From a checkpoint of a small waveform VAE.
Model: encoder activation relu, encoder widths [96, 96, 96], decoder norm batchnorm, decoder widths [16, 32, 64, 128, 128, 128].
Data: 39062 training examples, 9.7 epochs.
Rows from block 4 of the decoder, named by matrix and row number. Each number is 500 + 25 x the weight over its row's rms, rounded and kept within 0 to 999. All counts start at 0. Numbers have three digits each.
# conv: width-7 conv (decoder.decb.0.2.conv.weight, 128x128x7), inputs 33-43, a 7 kernel for each
conv.0:521525537535521523524499492493532490518519529516533544539523516493483444404431481486475475496498492495510441438439438443440437513517515528522513513504501503520507491462479485480493478468484517543560549532522524481486502507491498507
conv.1:505493471462480494510481498506488479497485479467463460479477501483487494510492478491476500520516507507530507503491497498500511498501500502500505498507509510489459481473485491496506492480482513499502510509503493488482496493507505509
conv.2:512514504499488494497478506502529511496478520494482491499500496512521488475491501501527486474486506488512480489496490503510508505510528517476453453498506509523484451419504488490516494489500512517516513494503543487492501510512522539
conv.3:510503486475499501515482489512480485500529490487483485507500508499501495490482481492500522497556520509530499493470450473481481502508517515510511481534522531527477472446504500492501475475492511510502507536503470478488509493503501500
conv.4:506513505513497500506478521477474460482481479492491484494490496520501454468495494488520487513479449505524542510522530514517527491478480504500511496492510484474498498531501493446454515512493504473537468535542447479502485418521543521
conv.5:535524499481497503515505527485469477485477514491495465498505532495505519527513490493477464493528541518520493485484482488488509515509507502491497489519507529525496479491506508510496481486500511474497497508494475481480491484497499486
conv.6:514511513520515518517461463474470468462451496502510509510522512539537525520517531536508496510504501517521506505508507501491475513499506526510526514494514468505503524502510506502507541530515501508518497509541490493500491489516500487
conv.7:495513493474488512506492488530537510484525501498471489496510500508516459468493495487502526478533558488486502519496477487515507506504514516483503497514527511482477487522528507517541493466480525502503501536487510553562521593568526483
conv.8:498494490484492481487494428448498525510505506504515499495475494477478479473492493479510505531423486520508462458473498507494495475512493507511484490528520539504513479474489501450453509510528476498485545429479534494471515515538511593
conv.9:493499506519497500507471498434488467479480500504504482490502514489494495487494495494525484519453474524508519490507514504503512520488508503504509496554507539517509519508445474433476511493471578457508467517520472475517476464531537492
conv.10:513491500506506504492495497502508523500494499484495510508501500493493507524502491496494524503513499525520516510504496488490491492481483464499518518494489510478471458502512531521547520479494518515477520504483510513506510553541493483
conv.11:492500492498502498483516493486485499495513494496491501501494487499506483495477492513464520499494543493510475434411408420431407492502505525505509510455490488531527488469477525482502499485465487510456547487529531490464475512473454463
conv.12:487509502521528552547474442480514528503506478492490506526535539498479420380382406440480478468509502481543468468453451462473470513500497503502521502505526514517499497511499477478514485478495519534526521498534509448481477508499512502
conv.13:512525516533530517502482489477506484473487504513516500493505504485459447437440470480491459515500464475542442425430428453467443511507514535522507497470479481510481487497492471478464465473491527525535513521517510476502477487503518499
conv.14:463459440420421439469493450425451469459442467445414396408425461505525534571564542515505503504483489502521497499505517502505495506507515520500503484500512517529514508509509484494510525500493489468483491487479478508510469493506505487
conv.15:506506501500496505507494523499521553524500506507502499504504522497499496513507496500507484524531496536538479483463489489494463519495520493505523515529523550523451489525519492525474523504498538467467518495513515525496511549567547499
conv.16:507501496498512519520555539543431462508518486485502503487474496484489519521539489502472488514534465466479502523517512523520533514520526516534507484499493482512533481541506514517495461515529474498495464533440494485512516483459482499
conv.17:492499494499500507519473533497507477497462507486491489491502508520501516528491531518490451531551502461500494495478473488508487510471502495499495497498499532504473458480515513520484485484519526491486481505486503511513504519498494473
conv.18:485474474458478480501493507497498488503482479474463447454468490491483491530511494486481531515530490485509506496491517505508514482496493495488507500503505519495452480494480504491497508506487520482494512492505509494499496489503509516
conv.19:496495502502504506508506488484511483483516500510513511509500501502517496481478495509515483485501494491491493508510496489488491509514513548515512503513511492517516501480459466467490488467491483504508493474512529471475480492490490507
conv.20:525532530515495481474509495504527506509499517519495507493467467489486494486468496514503499485498470502456473486495499473484486481478472458471494482497487468471446466470525522515520515514512520551550525509501496504504494514474449456
conv.21:508494503520522512502458513492503489485474512505516499497499490444444436448464460430511480510459451502513492493509515510494486512510498507504504503519496463506479515490458479445427504521510501500553473529539491482492502460508534516
conv.22:493499489480479493494496478514531548494518494506479510504498504525520521510501504519506534482524529488502486517500485482508500525492517500508514500506506510509482473525498503488528488442482521503496527501498519531553527583526520497
conv.23:516522532527510496476525497496500518500496524515517510496491479483467450443464481491454498502464486503506430398411437449437424516526521523515500517477476486509498500468472497476473496499478461536498543506514554469461479503511485499
conv.24:471460489474487487477472487476488461465459480475476475478477485509531535528520516516491508505479480491520480475479470467460446537536540570545520510481493522512511505495511507485486489497487512510509518525508524493485484482494464470
conv.25:467469451448458458460491498516486479473492477446443460457422460497509503491491470489490485470526511499464492506502492484498496534521523536536521511511476503542523482487488473497517496464486514492519519525503508479488511521501487470
conv.26:499490496491493500493421486469511476488485506489500496511507499498498473474484523503495474489491544527496506508506496491520519504518508533526513520491495538539519541472483479505489498450482487497469502527493542477468498500517493499
conv.27:497505485479471487498496505497506475423479501489464466472472474497498500518496476496495534440499553494499510501498525497498501501508484499484489492499473487512486486502489476498538484462464518452546480504536490485517512509475516498
conv.28:515497521531525525532507514487475471470455496508504481496513506497504489472471477483508478509504429459508518511509507506510504526502502515497516510480468507499492501524486495463437462492490504465481462519503461498504504434495533513
conv.29:563558554546523535551527504484506505527517559554557534507522542489491483490494516497473476496509489488517488496500500494506508504509517500480487491502491510525494469469477482491496482507516528525537478491484512493506505485483519526
conv.30:474466463461440446458508495462452478483468475480455428428434455482491519509501496508498512517508468523534502497493508504496500514519518525534533512499509515516503528515499502491472513519494509493498517505494491507510499486518520515
conv.31:487479458465466473470514500507487498483493464458475469453452468521525571599571543523478494492504454459472518504524541529509516479489493493496484466486485498508498491498506508527534529525505467462454449463451453499494500504496490491
conv.32:513495485481488523520527473543504480454465492498484513510507503488493502484508480481498535491595536472488485508498484511507501498491495509487503493510548533513492471510515509511531468486486460523463527469425489531487537579498476502
conv.33:466452448448437455455511487474488470449431444452445439441441453510506529541527507498486511528535472490534486487487489501494485507514513530522506486467494519520500506501502509501463484496504499522495527529504513518506500494508483499
conv.34:541522489459473490526512525471434456473457507499495461466491536508516525550516509504490476495529506500507494495496495495496487508508517522501499488488501521522473477491506508510512492477496490494478516516505499509503502489492494502
conv.35:482490501523520536527486469492522519500479472493486516524533532491489498481459504495534540555525514515546513509502480471476432513488512507525521513514562509505476518507530517512485541523508488526511485499523546518520511551541510459
conv.36:489477490490491498504494480475511534483496484484489492489493500485491506529523506484511505498501502497480530535532548520522528468461460437463470482480498480479467491514486476513540532497495498478483505482503500518497486505513506494
conv.37:496493501510507515493494495492498483488503503519518500498510505505515496502496508518495498496500495485500472477469465469452450517523514558527512509504529517518530515497483477473476487464468439522493492475514520486480493478487488512
conv.38:489490509488499501481493484518530525530544518496504525516504477457461443402423469485485502480523503516498467492490481484517519492501503497491508501485469502494475486457470471468511496476481504534503546502480485517509529551524488508
conv.39:452447447447453457485523497490493479454496464462464449450485487465467486493490479468495497486466501457465519513498495512513522496522511531527484488489501514504506517465464493495492433504505446511483487491494532480493502467442471514
conv.40:503488473459472467503484507506477471492500483466455448459470495483490487506498493481490507509513521527538485483477482473481493510504521523520519498501503516539499499484484474478500499474470503497495504509504492499500495494520513496
conv.41:498497505510487501510500523525497448480451500490479474477488505471492495494491470476532512497514519454491529541580559520517541496521495494504488505492514483479530503519503485485499416517503475505542393522501442494526514424417515526
conv.42:537519521523511530531484494498512493518495505509508524516507527497493494490495496492495478498527502494488492501505504500493500468468457442429416412477488478484451418394494504507528493500485511485522499498480495490501507514486482479
conv.43:500489498479510475488528501464478489520476492504498497499477490490494493497503487499483493507440485528500480471487490479479472511491499494489502493489452497504517448473513507473495543515499526495550539493511526472481483489508516550
conv.44:490490505508490495510512531505480463492476482502508492489497499485493480489520505499506536464537444486460523515505504519529525496516491520512497516467492553477490508516482500486479429497483474552483505497492477523482535390450461527
conv.45:516512513514517501514493522450491499527453499494502488512504509499507482505498516518520530502494474522529495488463489504487470479480478508505504499477500519496489505506502516496460542531534497490474522485521552535485502488542502536
conv.46:487499506512513511515492549496466465500458491487500495503486500509527481487500492506561503491506427486511521519512518516505516539504501513494510504516525473436492520565502485459465482511472533519520486507500473493471485417503494517
conv.47:518510505496502500503523482526504520504515494493490512511496500497494541555520470473503505493564463469468509506529533516493504488507495482488472469500488503513523499450494523521522465502477475493434507467432501536527534534451461505
conv.48:500517504507499509502503488491518515522499498491490507507514506496523506480475509527513543506505479499503510513501497500492486458476477511515494515474483510518535526516515520514506494459497488505493485475490543512487497498484489499
conv.49:497498483487497511510563489558487533490519484497490506492504497523515530495499503533464480487537488464470490505512491487497504529495509491501524495484517441478482454504496490488492453496469507501530483485478456420491503521455496445
conv.50:502485446436447456496512505489478473488498468459441418425450498494499513542522501489488514520513481510529508509498508510499499508511513518511511502505507521504477502508489492496488494500497507492497505503503492515511515493509516509
conv.51:505513511495489489506491518476519487485483501493500491485496490523507540575547531500470465508472471477500518514521537506506506497503491500485486504504489486484489502492502500489514516516516471418501435460490445471507487474465503477
conv.52:501505499486490489489478460505485475477527494494483508491490491505513522528494484507516501447572555479459469500503477460495484518490507502496505488518537516553464466471489483488556478446477464535478556493489470478478520568517478515
conv.53:484489494495487504495516530525541511506521499497511492493493483507483495502494523485468454507470507464504502509502482505537527489508481512502475484441437483486441482487511518514503467494509462539479510480517517543495489478509450461
conv.54:538523494467480493518476497491476490490493517495465459469474507486495490507500490495491511515547517498533507504489501516502511495505498510506517508482489496517463490471483470483508495475477503493496503508503492509510497512529527507
conv.55:496500505501497489508477486464518513478467498500502477486506510499467486486509486456501487507452483518512514489498522506504516477501480492516515525517505554517528514531470482497461521503508500490534456528538456495502488443498530493
conv.56:568563546553543556567514500509549514506493529533522551565555559488502485477478488499496507501528502494477507496496503496494486471470463472479484480497527497493502482468492508506518478477466478498491491507511499497504516519500489490
conv.57:473486465460470482495513472468506538494519482475470466457482517482488524552538514500489508518484490479514492495496512499491508481486482480492493496454464484485494502530485506501488530525510480532487486485499522524498489500499488484
conv.58:492492497523503498505475535482541484490478511506510488502520502514497481492490529491518480494512538504552498500461458495512485492501489498489496511498510519505453529515500514538514504517505490499490477498502493520514487488484503493
conv.59:496487498488497506510509524525533475505496491494497491493502495501478474509496506474476533515465530483464510493484497503499492487502477507508455480500459505485455480467485509488458490488499470508500519506496526531526540476481429498
conv.60:538528526518517533529510499502513507492489511521510508516523534490496495496488483494500509514507472501511505494496514494492494443449437438463468478505524483428471483497497513498518491513493497484499488506501511517511484489490504498
conv.61:503490488498482493509516529463488495521484484499499482472497498489475481496514490487524501499504465483511552514526534526523532468480481500497491486489495489484497493525510484479443488512481480488504465516517473502504513404510534542
conv.62:522528539541526523525504501459493486504485516525525524505506518512518490484501504506505480503486487500497472473488493488479497503530501526506501506496504512504490493451483484433468459490480471508497499481488525489494498453471495518
conv.63:499503503472502508519493492484506497502480487485502471497490517475484492521488484470472508512517510490485511501483500497503494505510492494482496481493503503476417457471483491506504481485487481491485515489504492514497511515512516503
conv.64:492503510522500499500520511465458454495448504508501487493496502512497513478496515500499478553523458520519515498502500513511505517498518508517514519549489546482518504512464499456429483518505543459496485525493488490517479473530540516
conv.65:495490494499502493489475488510498471497493490488503509507497490525515509501495505525510507494506519510501473477479471467455448512516525543538524527516489506529538526530535517526533526495513513492531521525519511478466500517506481477
conv.66:517518515519510512521485502493475465465451501508500496493510506504502510526519505493498495473513463473485505510522525517515519507515503511500496493481488492478488513504520499497500450509502445491509430515477461495503497428442495505
conv.67:489491492501512494494478494498509500488518494484488501508488487454456439448452452476480492412476538491504484493492472460481497511504500496498513502502485457501461453473484464477516511466496526501541505519522479446484496518508492486
conv.68:486493498484491508502552499542485467441461496476469496506498482495500504484490474500494514472583545459511481520493480503513518486508510501508488483469531507515500468530486490502533449476485495543480551507449490515499537563508503504
conv.69:513505493487494492502486510526502479490510491489477483498476488473487497519509502497461450456537494483484480480475500485496501513494492476478511499510479467484474469498481486508509521487489540471503506501517495430461481477469478466
conv.70:513508510512509509522467484496481467465477508519515506519519501495501486480496481494506481509481487513507504496510507501496492516530522540523523520520545501505514546514505499486476496506509465507520496526532482479485493442502495507
conv.71:476474478488488488492530510496500531510498461479486471466473504476486507542515499484490512508522483493501531524531544541527540473482487470480495479482485491490463473505491516531533529530512515488496477475496502516509494498505509504
conv.72:456478496508538530523460497477522513511507472476499507526516517503495488515517516494483462475450518508489485472480499488505489494519479465468478501534467456470464472495475488492505515501498490507508491504510516448468468496505501509
conv.73:497486481479494509500495512522508476461486499495485498488489490481477470514495480477504527464550541490499479505497521502507513529497485493456487502506538481515486492520513481493528514480457511490467524481512502551523522536506511484
conv.74:521513516515511497517483479472492501489495501505499499497507502505497518521521514497510469486490484494488508504513527508504504430445429406407411417495483481483494481470483501502518518512507484452472429451472451484490484489474490499
conv.75:512519518501501496506490520517471479511495510492496484481483502495484488521518502496471459471547513537484468485495480490490510512497505475493507490493490516533499466471527498507520496485495538463508485512492486450434441460487508518
conv.76:502500502492483495490493470493503488474492508492477496506509494475492481499470505521500511449498559487514486499495489470507510500495493513499502506482531486553513540515484456513514492462466496492497496479511499531538526534500528521
conv.77:502497503499497492495512464485484496492479491493502488481483497494484526550541487473480520501505517458474526532548555541523531493511493498496481495494525516478522496527502484492515484514534440482490431483491489498524522500471497516
conv.78:519524512497499501495480480470503503495461506494490489493478490492493490506488484476503509501508513466505507495491507484473466513512473480496513522482481501477417462487480491509515487510484484481474507486503538500510496506453491483
conv.79:492502518505502508505546539479447474492506472486485486488505496462462481491475472501455477471482481475495511467464496494463496493484484516500495508491448474492534509511458459494498508510498486464491493496476453466493450432475520452
conv.80:508502501479501501496488475497534492500474501479468492502502498517488492501486484480501504521511526484493480492505499499515513495522503492504491502490496506539546486500519532520516475459502490526487531453461521503486537583520451489
conv.81:501499501483490501496541492553507512541564492492485503495484491486504509490516508508494507471593514496487499521519477494512515510481503496493509483493487517523537492520487498506514439456490503536472534530468477481491541534477466510
conv.82:513507491488482476481477509510535539492491520489493476479479484520499500525489463460517495512444505539535478487500503495479482489518513512507493507505489523519489510490487508475488526478502515499514521509518494503501506534593524520
conv.83:461458442447458459469475496516486472471503465444444453441441475482490501497492486491493470480510519488484489490498488486500497507512520532532522510514497526548502477500464484504510481480502492496491505511509506486488510516503486483
conv.84:501518501509509497501470489488534554500487518502496493497514500496490484493492493495537507521509490531560484511502493484492502493499492497482480482491519497499464485514494501515501500492480520500476464498507530497488470545552530490
conv.85:502504500491490499489526502496497508501486495495486508505493509506521503514496484517504511480545512492511490493488482477494472519499488501493520514484513485484472469502500513458520500461454509513483523479485493491514492545532503489
conv.86:516515508506503503507478482487522487484494503504494493495503502495503502500497495487498477469468491506504510505526535504499503430460433439463476501496489437462511522482476487490518506500493514444531428509540460481492472480472505483
conv.87:507514512499508508493494474494514517494490506493494518511481483510495491475493495520485469567499415522512484472467488512471473491502515485489502501516510535492506476481527524505485528547558515501458530449455537518467487517553496550
conv.88:568560572557557560574512494490529516525509534546538545548562569489500499476488491493511502500496488500500503498509505501496487466482468462486492493486489470484507494482499504498514502499479495482498491487506495514510497494494510500
conv.89:513503514510524525519522504507522526527525509516511530534525517404422391358361385403521522519520521505508459472457468468460450504507513525518526517504515518529498490496472460473484486459452504506509521518515511517508519522528530519
conv.90:463457460459470477490508489478472459508497480472463458459478492507521523531506495488496525462436493510518473465494490477477476528520530528504481469487470475495475474477504453452506520478469511495539506515516497483483458488508510490
conv.91:485493482473483499496495467528518492462519497484457471487491491489494478489473489476487525461513596498473487517513493480517525515509516513496502505504533496514503492528514494502541467419463525524510539511502504529517506572528497485
conv.92:521523515488498478474500498480467485475479511498486473481456467482483496537527497493485491469514483475487504501501511510499508493491480477479493482489505473480482481476491504514546519525495489472499488489500494476479462488473497493
conv.93:479464463462460468484458481492459444452459473452465464467463469514514531536528510510484470478507502486486479487484492489479472504528522538515499492465478500525506464472481479506500481466494499502515504526517504475487491502491468462
conv.94:492490494495515505489432513480506495492534496485505517513487473501487460494499495484480466500468540532546494510506491484528529493511505491480486489512483517530480476480499513512517528487520523478473518475522496478464508539544526553
conv.95:509499510518520517518519528483507493499451496496504506500501508508516501510508500505507494511542444465516537505465494513483475506515469501486485502417515498461450511500470530505505437516492475532496520501488531524487468412474471504
conv.96:506501502514509510500493545498479500479505502495494494498499486523506500523529524498502509507479445515557493482485501506492479494484487512510511482489493508477476542541515527504462534529529526488471567501542536513493480453514509497
conv.97:490495494493482508521504504477489516529467487500486475487501515503500487502476470471541481489468451510517544510506519509501500485490470499467461477509515487490477507519472467467442497531472500545477466520508468509493502442512531540
conv.98:496509500510489491509550470458520532509501494493482496497491502510518540520501494504483506515509486477465496480488503489489489506499476499518499519500463511507520489490504513527492514509507486464490500522492545494507498519475448438
conv.99:502499493486496499483566505567528547541609483486483514506493485512495529506519512529453524512530521478478503514513489502523523508491497508513512493513480496516506469463489487490494460478501514502503536492465445502527544556500504515
conv.100:514519512512505506502478468483503491487479501506498507504496499544552549562545547564487490475536522522504490496496507497487506489493489496478479479485476496514509478476517499494513493490493462493464491478470496486490511522490470484
conv.101:498489492483489476482519513477483506510490504504498481477462461489490501505506487491519525539485403501520482485487497507483489513499502512505497477505481505474454475469510504458437521525496508528499530507482530507501501475493502531
conv.102:498509499485500500489520484501463468469497504479486507493473485439478522486485447474482501528521473485442532529538540523509539470509479498512496500503496507490554501523501513489517444484481463537501484476486459490520525496473422448
conv.103:488482473463471469470517464491530504511554488468471479480482469512504474460466487509489520500497585484481491521478465467514538503498479496487481495452479460516506456461507531505524490454481481516468532458492503527502537564517465506
conv.104:489493506510498497504521511491479495488488482483476477480487490468472451451479465461510478487491478487460531523529523517531541504530481517500495503454499483470488494499474476458455453509475483509508480500491448492491495383446511528
conv.105:490486470439457470498500448455477492479480478459421437453454480489497514542525499494517515466488486509501525506521527509513525494492509492504504495501495486522513495492519506509543547518501509481520499488497503504490483499516511505
conv.106:497511511490494510505513479541527528515554494478474504511498496506489482508497508514476528500544524460471508521501493495499520512475502496489520520462440471506480423481499518507527494463504511501508538487487510533521543563500471490
conv.107:533538531526514522515542492526549516541507530527529549551538538500504499469492502526488509498543516512468486494494489502493492486494501505502495498493521512480496476450496523511513466470483478533487538492475521496490529530503482507
conv.108:495496503514517521498492500497528484489495513525512519511515505501501487475483517515482494490491503492486437458462449452446452523527522551527502512511524501513513497480454466451480479447456476508517513500528526465482490486485493503
conv.109:468455459465471469465489498498479476488506473471473473457458472487492499501494490492491504506506500500540484472482476474478474516515515528527514505496500518535501491497483492504474472491489505515497507521500510502494505517505496493
conv.110:513501493502507495504517477509474503516534507508495512500499505500512518513500475526461508502464522497463486473509507490481503480492488501494490498491509488501532474490521519478530516511529472517515536516490471449473516513490492524
conv.111:487488483471506516539505499494501491515488492464477469485502524498497481518505484478495543509526486477506506507487505501502507491505498496484484473487521515498451471480508510488499478488475485506498504488483466501498501473493525515
conv.112:509504510490503507500485486500506520504499495495492498493493492501502506537517495486513514526513513501497530519527550538527526493473466443436450463527497503491480481486486518504521525500502491462467468464493477513519504516510518501
conv.113:578569574561560556578494497495515510527521556543550554551559561504489485494500496495491494506498495521506488480489503495491494494498488484480486488496502487483485493463491495484504507506487502511507503489498508503492495502502514510
conv.114:497497498510482493500446501444479473512497498497494481494494491505498471488492522500549505482442483503541540508518521530514503512503491529515535533517517505494532542528486480461461514496483503478496508504553501490480467455524537528
conv.115:521522527520530519520500496484490495512518497500516533527498506492480490510511487486485492511522493479479481475479489480500482504496488481474492493491457499522479436470502499496513509500506496500468529507515504489491512507475481499
conv.116:485483484487492499501546535546484499496517491505489489486485487475496503481507456473507508472468458500481519526527533528504507530537538563561551538520531477476502492500508472445507482498452453471522445485474451493504463461493518466
conv.117:574558555546542569566485477491539519500500542527520546564571572502509495491477502493516509479517515516494503505498506494492493470471465486489493502498525483498496496486497491510524490474465485520510488505520518507494504520504496491
conv.118:481478479485479475480476497485491501492482496493487489480482490521515551576561528508515521518512522520507564551570577571550553480497505505501493482497517516528519510481500505507512504509508500484472476489485495532535529535533523525
conv.119:505511509513497500504530482464458500508494477509494487493500512494492509513522489521489508513514431509485535498513518529501501507507499519516506503494486512497574513521487496475452480507481462509470492515490515498506528413480513529
conv.120:502498502501512493498511483552520499514526485493506510509494495535517528509493511521479477468516524474446485491520492457480514501473490492492491474479431473556504435485542508543524480442536501503543523562523493464522536521476447429
conv.121:491498501508515523514504489501520497501493493493507506513518503489484479464463472487470478481491476463483404411394398397405406515514516526511506507476484508525513491483485455449455446457469495520512500502507513445454477489467464476
conv.122:501506509513511501505484524533542520515523506492513507518508489441432418435415434444490496495513515516497484495487479478483491502509508498509528525500503483482468480477487489500517497496491446496498524535509502515516516521527520498
conv.123:475486491480491495481539532527514474513515483479488497489489477472474499516512504501480533528526485471441528531518516521527545492472471490494488481408430470490481498487487517512484420458503523530503548489470505545506554495456416504
conv.124:497502505505493498522525513528504463497526484492492471471488486488484507508482494500451531509493491466469523520526514517510530496529506534519506507467439500493503474496482469497470435434464472526514485484491442519534519457442483465
conv.125:488476449430449467494487490506500491465487476431435431427446507492488504525507495490489497507516526497484499499504502498511505497501518517507511500512521537536485465470484478499521498477497511504501505497503502511506511514504509499
conv.126:494498488470490495489471488521520520498536502491491504510495487515502484475483509536485517496526524526507469489473474470514515503502524484494498505522472519516508452507506503513529505454513554493510543475520511529530532586546533540
conv.127:487487492475476493483534476527502523521535490496488507495498498474495519507491475499518551505549507477498492504517496502491502479466491483493498478521525528487528479499504505487523445471466462515473488470411505510503520547478519514